python train.py --train_examples=395000 --arch="dit" --mlp_ratio=6 --patch_size=[2, 2] --width=192 --warmup_steps=460
Rows from block 2 of a small image diffusion model, named by matrix and row number. Rows with one number belong to one neuron. Each number is 128 + 32 x the weight over its row's rms, rounded and kept within 0 to 255. All counts start at 0.
After each neuron's rows are labels from the 100 images, of 14976 (inputs lightly noised), where the neuron reaches its highest value: "place" is the part of the image that holds the peak. Only what is clearly more common there than usual is listed. The data: single printed letters, digits and signs in grey, bent and noisy. In brackets: how many of the 100.
# fc1: MLP up (model.blocks.2.mlp.fc1.weight, 1152x192), inputs 0-191
# fc2: MLP down (model.blocks.2.mlp.fc2.weight, 192x1152, transposed), outputs 0-191

fc1.131 [134 162 145  88 169 139 110 168 150 148 115  91 131  95 115 123 146  71 113 131 145 174 166  92 179 166 164 190 138 118  69 160 110 147  56 107 133 126 128 127 116  96 121 116  91 121 150  82 142 152 105  66  74  70 110 154 121  75 150 145 158  67 130 135 145 122 105 122 133 145 113 141 105 105  67 111 136 119 127  93 133 127 102  20 127  99 135 167 164 108 145  49 115 119 102 159 119 107 152 186 112 108 106 132 198 173 154  93 168 126 115  89 103 129 136 121 122 119 125 131 103  45 150  98 138 131 154 155 185 135 105 108 148 126 137 164  98 157 105 153 101 120  90 107 158  95 113 121 107 111 159 134 109 146 107 116  45 153 183 216 180 131 143 155 145 126 171 129 126 100 111 154 164 166 102 142 126  73 143  87 134 180 184 113 158  65 107 190 117 165 142 152]
fc2.131 [153 166 105 144 124 148 139 124  87 123 137  99  68  56 179 141 159 153 119 180  92 170 172 114 125 146 158  73 125 123 121 126 112  85 147 122 125 103 133 142 125 146  72 147 130 112  93 185  69  90 106 187 189 176 139  50 148 163 118 136 147 152 124 134 131 123 122 111 123  77  82 108 156 107 121 164 106 146 115 139 129 169  57 165 100 190 158 177 121 142  99 126 138  94 133 184 147 141 133 103 149 156  66 150 119 175 114  59 158 116  61 141  94 116 125 168 127 106 165 180  96 115  78 156 168 127  56 102 108 167  93 144 111 107  71 160 168 165 134  95  94 131 132 132 102 115 118 133 103 153 151 128 157 136  83 128 150 130 104 135 168 152 118 191  95 117 156 132 162 138 145 118 116  59  79  98 100  86 139 178 180  80 106 121  73 121 184 123 127 109 112  72]
place: centre (73)

fc1.390 [152 119 122 109 150 143 109 117 157 152 155 137 116 137 121 131  96 129 110 106 133  71 148 120 160 232 146 203 141 150 117 118 138 185 205 161 159  70 144  81 146 118 165 113 190  95  72 157 144 111 164 108 172 144 137 131  92 113 112 114 126 176 104  82 140 109  90 126 145 135  96 198 132 138 137 140 139 220  41 194 121  72 205 144  98  56 145 164 123 136  76 146 176 145 132  94  57 139 112  86 115 156  84 139 175 127  72  92 103  97 145 160 104 115 122 181 132 140 105 125 109 140 100 130 140 194 133 106 108 109 178 139 131 124 121 155 131  96  89 101 132 141  67  76 130 125 114  83 151 113 111 148 166 139 158  94 129  90  81  82 120 168 127  99 150 117 158 147  76 120 106 131 142 114 108  98 144 148 156 141 135  66 126 104  95 131 130 120 122  97 129 114]
fc2.390 [115 175 161  93 138  81 146 103 126 109 124 126 140 108 128 101 194 110  93 112  90 167  91 131 129 148 126  89 130 203  62  82 115  75 145 134  78 116 163 114 148 139 134 105 123  59 136 158 117 172  90 163 100 155 152 165 117 145 168 116  81  97 125 156 162 137 119 140 215 146 182 112 119  93 220 124 132 199 104 137 130 114 153  73 183  79 148 149 171 137 110  83 111 142 115 100 170 114 193 141  96 136 169 136 140 132 126 165 129  42  98 123 134 118 132 157 210 135 130 122 155 154 101 141 148 146 141  47 166 123 131 180 147 116 145 149 107 106  97 149 115 128 142 114 117 160 114 123 146 141 147 121  97 132 114 180  66 125 105 144  66 120 112  71  69 164  90 117  96 146 131 158 138 124 122 152 114  98 121 137 152 212  80 132  69 153 139  80 138 126 121 145]
place: top centre (51)

fc1.406 [118 107 121 165 106 171  49 126 107 124  57 124 147  69  90 124  87 112 124 130 104 134 130 122  86  95 115  96 207 208 165 173 117 131 133 113 109 166 129 132 108 164 139 132 101  76 156 178 126  80  83 139 103 130 131 102 101 150 133  84 168 120  77  71 152 108 104 165 118  98 107 133  76 159 129 148 142 126  84 138 141 104 149 133 123 136 106  89 183 128 123 166  68 139 116 115  93 140 119 138 149 117 175  83 110 165  96 180 120 128 125 195 110 157 189 100 152 168 124 125 117 112 118 195 138  67 170 161  96 107 130 106 185 118 187 135 123 149 178 104 160 118 116 110 136 160  98 130 145 168 148 122 182  99 132 121 139  22 103  82 147 141 130  98 185 110 139 174 138 122 131 141 105  87 135 107 106  79 132 161  94 142  79 107  44  93 135  92 150  85 127 105]
fc2.406 [ 96 122 134 118 146 116  91  91 168 110 110 178 167  80 111  89 115 128 127 123 138 122 150 104 105 100  68 136 158 170 126 147  86 109  85 134 100  89 159 110  75 167 187 111 163 120 160 144 121 118  96 147  84 106  96  86 175 138 105 146  62 112 154 118  87 134 109 162 179 123 129 149 151 158 145 139 184 106 102  65 101 105 176 115 152 127 154 166 108 146 142 131  88 105 132 147 155 162  98 157 152 114 189  97 124 112 105 181 126 115 130  90 105 132 127 163 147 125 116 135 115 150 108 123  93 120  40 116 131 110 139 163  44 165 117  90 107 123 123 141  84 129 141 119 140 162 172  74 207  86 162 158  67 159  94 141  81 103 132 153  91 143 115 102  92 181 106 150 113 152 142 171 115 196 110 123 102 139 100  92 150  28 119 198  39 170 140 151 105 132 133 157]
place: top centre (36); centre (35)

fc1.24 [127 173 170 146  95 119 186 153 139  97  92 125 205 152 160 177 159 188  98 131 154 148 112  82 115  55 126  96  91 134 191 147 114 107  67 133 151  73 126 119 149 114 130 114  94 164 167 133 103 140 127 123 126 165 154 119 103 170 115 132 161 190 143 153 158 134 126 105 159 152 108 112 142 128 160 124 120 169 113  94 172 147 116 151  79 150  97 124 138 128  75  89  64 130 146 151 131 111 109 118 147 185 161 169 160 189 135  88 195 128 143 160 138  97 137 117 153 150  88 176 154 110  99 175 130 123 101 146  88 114  81 154 178 107 116 142 160  98 124 127 116 114 103 114 143 166  68  79 156  39 145 113 121 120 103  87  82 158  58 122 115  85 122  65 188 154  74 121 153 140 154 148 105 103 121 100 107 137 125 127 197 129 120 117 136  68 122 115 209 168  82 132]
fc2.24 [ 70 114 140  84 155 115 113 127 153  80 125 166 152 126 194 126 197  74 134 132 130 154 120 163 143 134 111 178 139 151 148 141 143 167 157 135 161 129 158 160 166 100 154 141 149  80 147 117 127 123 152  98 111 128  87 146 173 125 135 147 124  51  66 169 168 138 160 170 107 145 138 120 131 160  85 135  88 109  94  79 125 101  88 178 163 134 180 121  83 130 172 171 134 170 135 166 129 154 140 123 152 148  94 152 129 193 129 117  99 137 127  32 151 168 168  93  81 149 167 162 104 188 133  80 109 149  99 114 104 142 156 122 120 127 127  85 105 109 149  89 166 190 180 156 122  95 147  95 117 125 107 144 169 133 147 177 138 143 184 130 165 168  78  79 186 109 171  92 191 112 176 108 156 158 143 129  72 114 126 121  39  96 144 152 136 119 169  96 130 128 135 177]
place: centre (63); bottom centre (36)

fc1.542 [116 137 176 123  87 179 127 137 120  83 151 119  80 193 108  91  92 118 183 148 147 122 165 141 150  96  92 175 128 122 132 146 196 189 168 148 148 151 153 152 177 147 139 127 118 105 140  98  96  88 148 125 122  87  81 164 125 143 108 133  84 130 101 176  78 180 114 153 117  95 100 136 123 115  76  62 106  99 161 255  57 141 203 131 108 111 120 174 163 101 174 139 169 150 158 136 168 134 162 158 135  92 151 107 117 177 121 133 152 139 122 164 142 110 134 143 115 102 133 130 145 182  97 115  66 154 118 113 143 141  97 137 102 141  89 141 128 123 161  74 118  82 106  91 116 120 156  65 122 126 140 122 139 106 173 185  69 110 152  91 140 139  98  66 121  71 126 179 131 105 156 153 104 117 137 108 151 153 111 138  75  85 120 121 107 105  88  98 109  91 123 159]
fc2.542 [124 174 142 151 150  96 107 177 171 126 149 161  82 143  95 126  93 134 138 176 137 132 107 123 127 156 128  88 118 111 199  85 105 107 115 118 153 176 132 126  79 171 156 119 137 150 241 106  36 103 140 175 108 130 165 154 133  74 170 136 147 212 116 105  70 154  84 130 108 107 115 124 114 119 123  48 141 102 118 141 109 201 147 146 101 117 106 122 149 140 115  97 120 182 125 102 175 123 152 122  90  62 113 106 132 146 120 141 134 100 130 142 123 129 121 158 123 133  87  96 185 122 132 127  63 123 127 124 110 129 127 217 205 108 115 161 114 115 144  80 165 127 133 159  79 168 111 150  82 100 252  88 137 126  82 160 123 157 120  90 119 149 139 153 142 128 146 138 152 139  97 119 147 133  90 110 102 136 105 141 154  96 195 100 171 130 112 118 138 115 149 125]
place: top centre (72)

fc1.30 [ 80  94 118 149 145 133 120 128 161 134 131  77 102 166 171 152  97 186  99 106 145 105 182 110 199 103 166 135 161 126 132 133  64 123  89 159 188 133 141 135 138 112  21 128 181 127 125 137 147 207  83 165 113 169 148 139  55 106 130 102 156 135 127 104 133 102 110 151  88 140 108 135 179 166 107  96 141 148 125  68 103 148 164 152  96 160  59 145 118 185  81  97  93 101 159 158 145 123 126 150  96 127 161 141  83 111 104 145 135 130 150 101  79  89  98  98 121 147 169 114 129 130 137 104 149 155 118 104 123  93 164  82 142 141 149  86 114 130  52  80 144 146 153 197 148 107 132 182 146 102 169 129 154 151 158 139  95 193 134 141  82 108 126 115 143 126  95 115 154 132 125  99 167  63 160 136 119 191 116 207 180 113  98  89 110 137  99 161 147  93 119 158]
fc2.30 [ 92 117  86 125 136 123 176 130 158 144 119 137 113 155 130  69 132  76  95  75 132 169 162 102 119 128 131 169 209 127 195  87  83 143 145 126 150  98  48  66 167  73 122  96 110 107  99 160 116 121  92 103 146 141 114  97 146 171 106 196 154 181 138 184 178 148  89 107 161 148 130 122 140 148 149  83 117 148 139 143 147 195  92 123 112 138 118 109 159 134 109 165 122 129 131 127 138  96  97 155 151 122 129 150 176 166 123 150 117 122 119  98  95 146  86 162 114 153 169 124 146 127 116  86 166 161 110  81 121 165 158  98 133 170 135 103  86 136 144 184 165  58 138  90  72 149 166 166 141 127 111 127 136 165 157 107 215  96 117 171 140  92 124 140 166 147 149 151 202  99 141 132 143 124  95 160 119  70 193  74 112 152 105 209 177  82 117 139 107 119 141 100]
place: centre (72)

fc1.470 [161  96 192 171 153 170 142 129 129 167  19 157 154  89  98 189 164 144 115 104 113 165 148 130 112 131 114 150 184 158 102 158  97 145  99 119 189 108  66 155 130 155 185  84 150  98 137 187 128 139 146 163 143  92 134 173 116 143 151 112 124 120 185 154 126 173 120 162 125 139 155 121 119 119 136 147 106  94 180 142 120  94  69  93 121 191 172 182 132 109 115 143  89 114 145 136 142 142 143 111 130 131  92 148 161 109 110 133 178 157 171 127 143 168 106 139 128 122 135 129 159 166 135 155  80  87 151 118 129  92  98 103  94  81 114 160 122 123 141 121  81 131 171 157 128 145 148 186  93 141 113 140  88 153 136 159  57 105 116 169 121 142 158 126 144 148 106 125 166 147  85 143 114 154 175  54 131 128 123 127 189  88 105  43 109 165 191  72  78 206 116 158]
fc2.470 [126  99 147 140 121  98  74  81 130 133 120 141  69  80 154  87 151 160 160 136 138  79 179 129 107 156 116 179 107 145 114 162 180  81  91 170 169 142  75 143 161 197  96 102  63 110 169 118 153 107  92 148 135  65 179  91 143 145 115 179 131 154  70 129 139 166 184 132 123 162 131 104 144  84 117 112 191 134 193 119 192 160 164 164  67 102 102 150 156  64 158  95  70 181 131  91  90 115 146  75  71 182 106 170 103  95 178 128  97 103 129  83 130 117 114 118  98  97 109 153 131 158  77  69 142 155 107 102 136 127 103 134 145 171 110 137 151 161 156 112 104 110 117 146 148 154 112 165 106 165 164 152 175 113 127 116 159 130 146  94 114 161 173 142 106 172 127  93 118 129  90 157 139  88  85 116 113  96  89 141 119 149 105  81 132 131 134 163 158  76 142 103]
place: centre (73)

fc1.712 [127  83 173 142 102 115  49 162  64 133 150 196 204 128  87 114 139 100 120 156 134 154 113 141 128 128  82 116 132 150  88  89 202 189 117 137  89 135 108  92 120 173 114 113 164 141 125 130  99 103 117  87  91  68 134 164 136 141 146 129 140 100 149 126 150 158  96 148  93  73 114 143  84 130 118 150 120 112 134 145 169  91 140 130 126 124 155  89 108 135  39 135 189 133 156 113 152 143  69 133 129 177 145 139 116 130 139 111 121 122 160 127 140 141 146 112 132 128 131 134  76 137 129 157  97 130 179 116 156 103  91 186 118 142 121 168 132  83  81 120  87 138 130  91 105  86 134 117 161 143 164 153 106 173 106 109 143  41 245 100 158  99 126 139 125 125 131 150  72 153 115 174  72 106  74  94 131  60  78 120 125 115  98  58 143 126 194  89 139  84 130 122]
fc2.712 [ 55 157  93  99 125 144 147  61 145 144 108 120 110 137 124 151  72 132 141  97 112  91  64 178 157 181 127 142 157 120 131 119 116 120  98 153 117 125 140 141 146 220  99 189 121 151 147 139 105 144 143 169 143  96 105  72 177 122 123  79 182 150 184 122  86 191 135 106 144 131 122 123 101 114 160 128 116 123 122 127  70 102  83 196  81 101  95 147 129  86 152 179 151 103 167 111  79 151 103  86  62 137 131 107 144 148 125  57 104 117  82 183 124 119  99 166 111 176 163 177 139 101 140  94 192 160  96  74 110 167 134  88 160 144 142 171 145 201 129 120 115 131 130 146 147 136 102  43 139 152 153 157 123 165 163 108 164 110 103 130 146 123 123 158 173  91 137 120 162 128  90  81  88 143 142 130 134 137 152  66 143 111  65 142 138 143 145 138 131  95 186 148]
place: centre (68)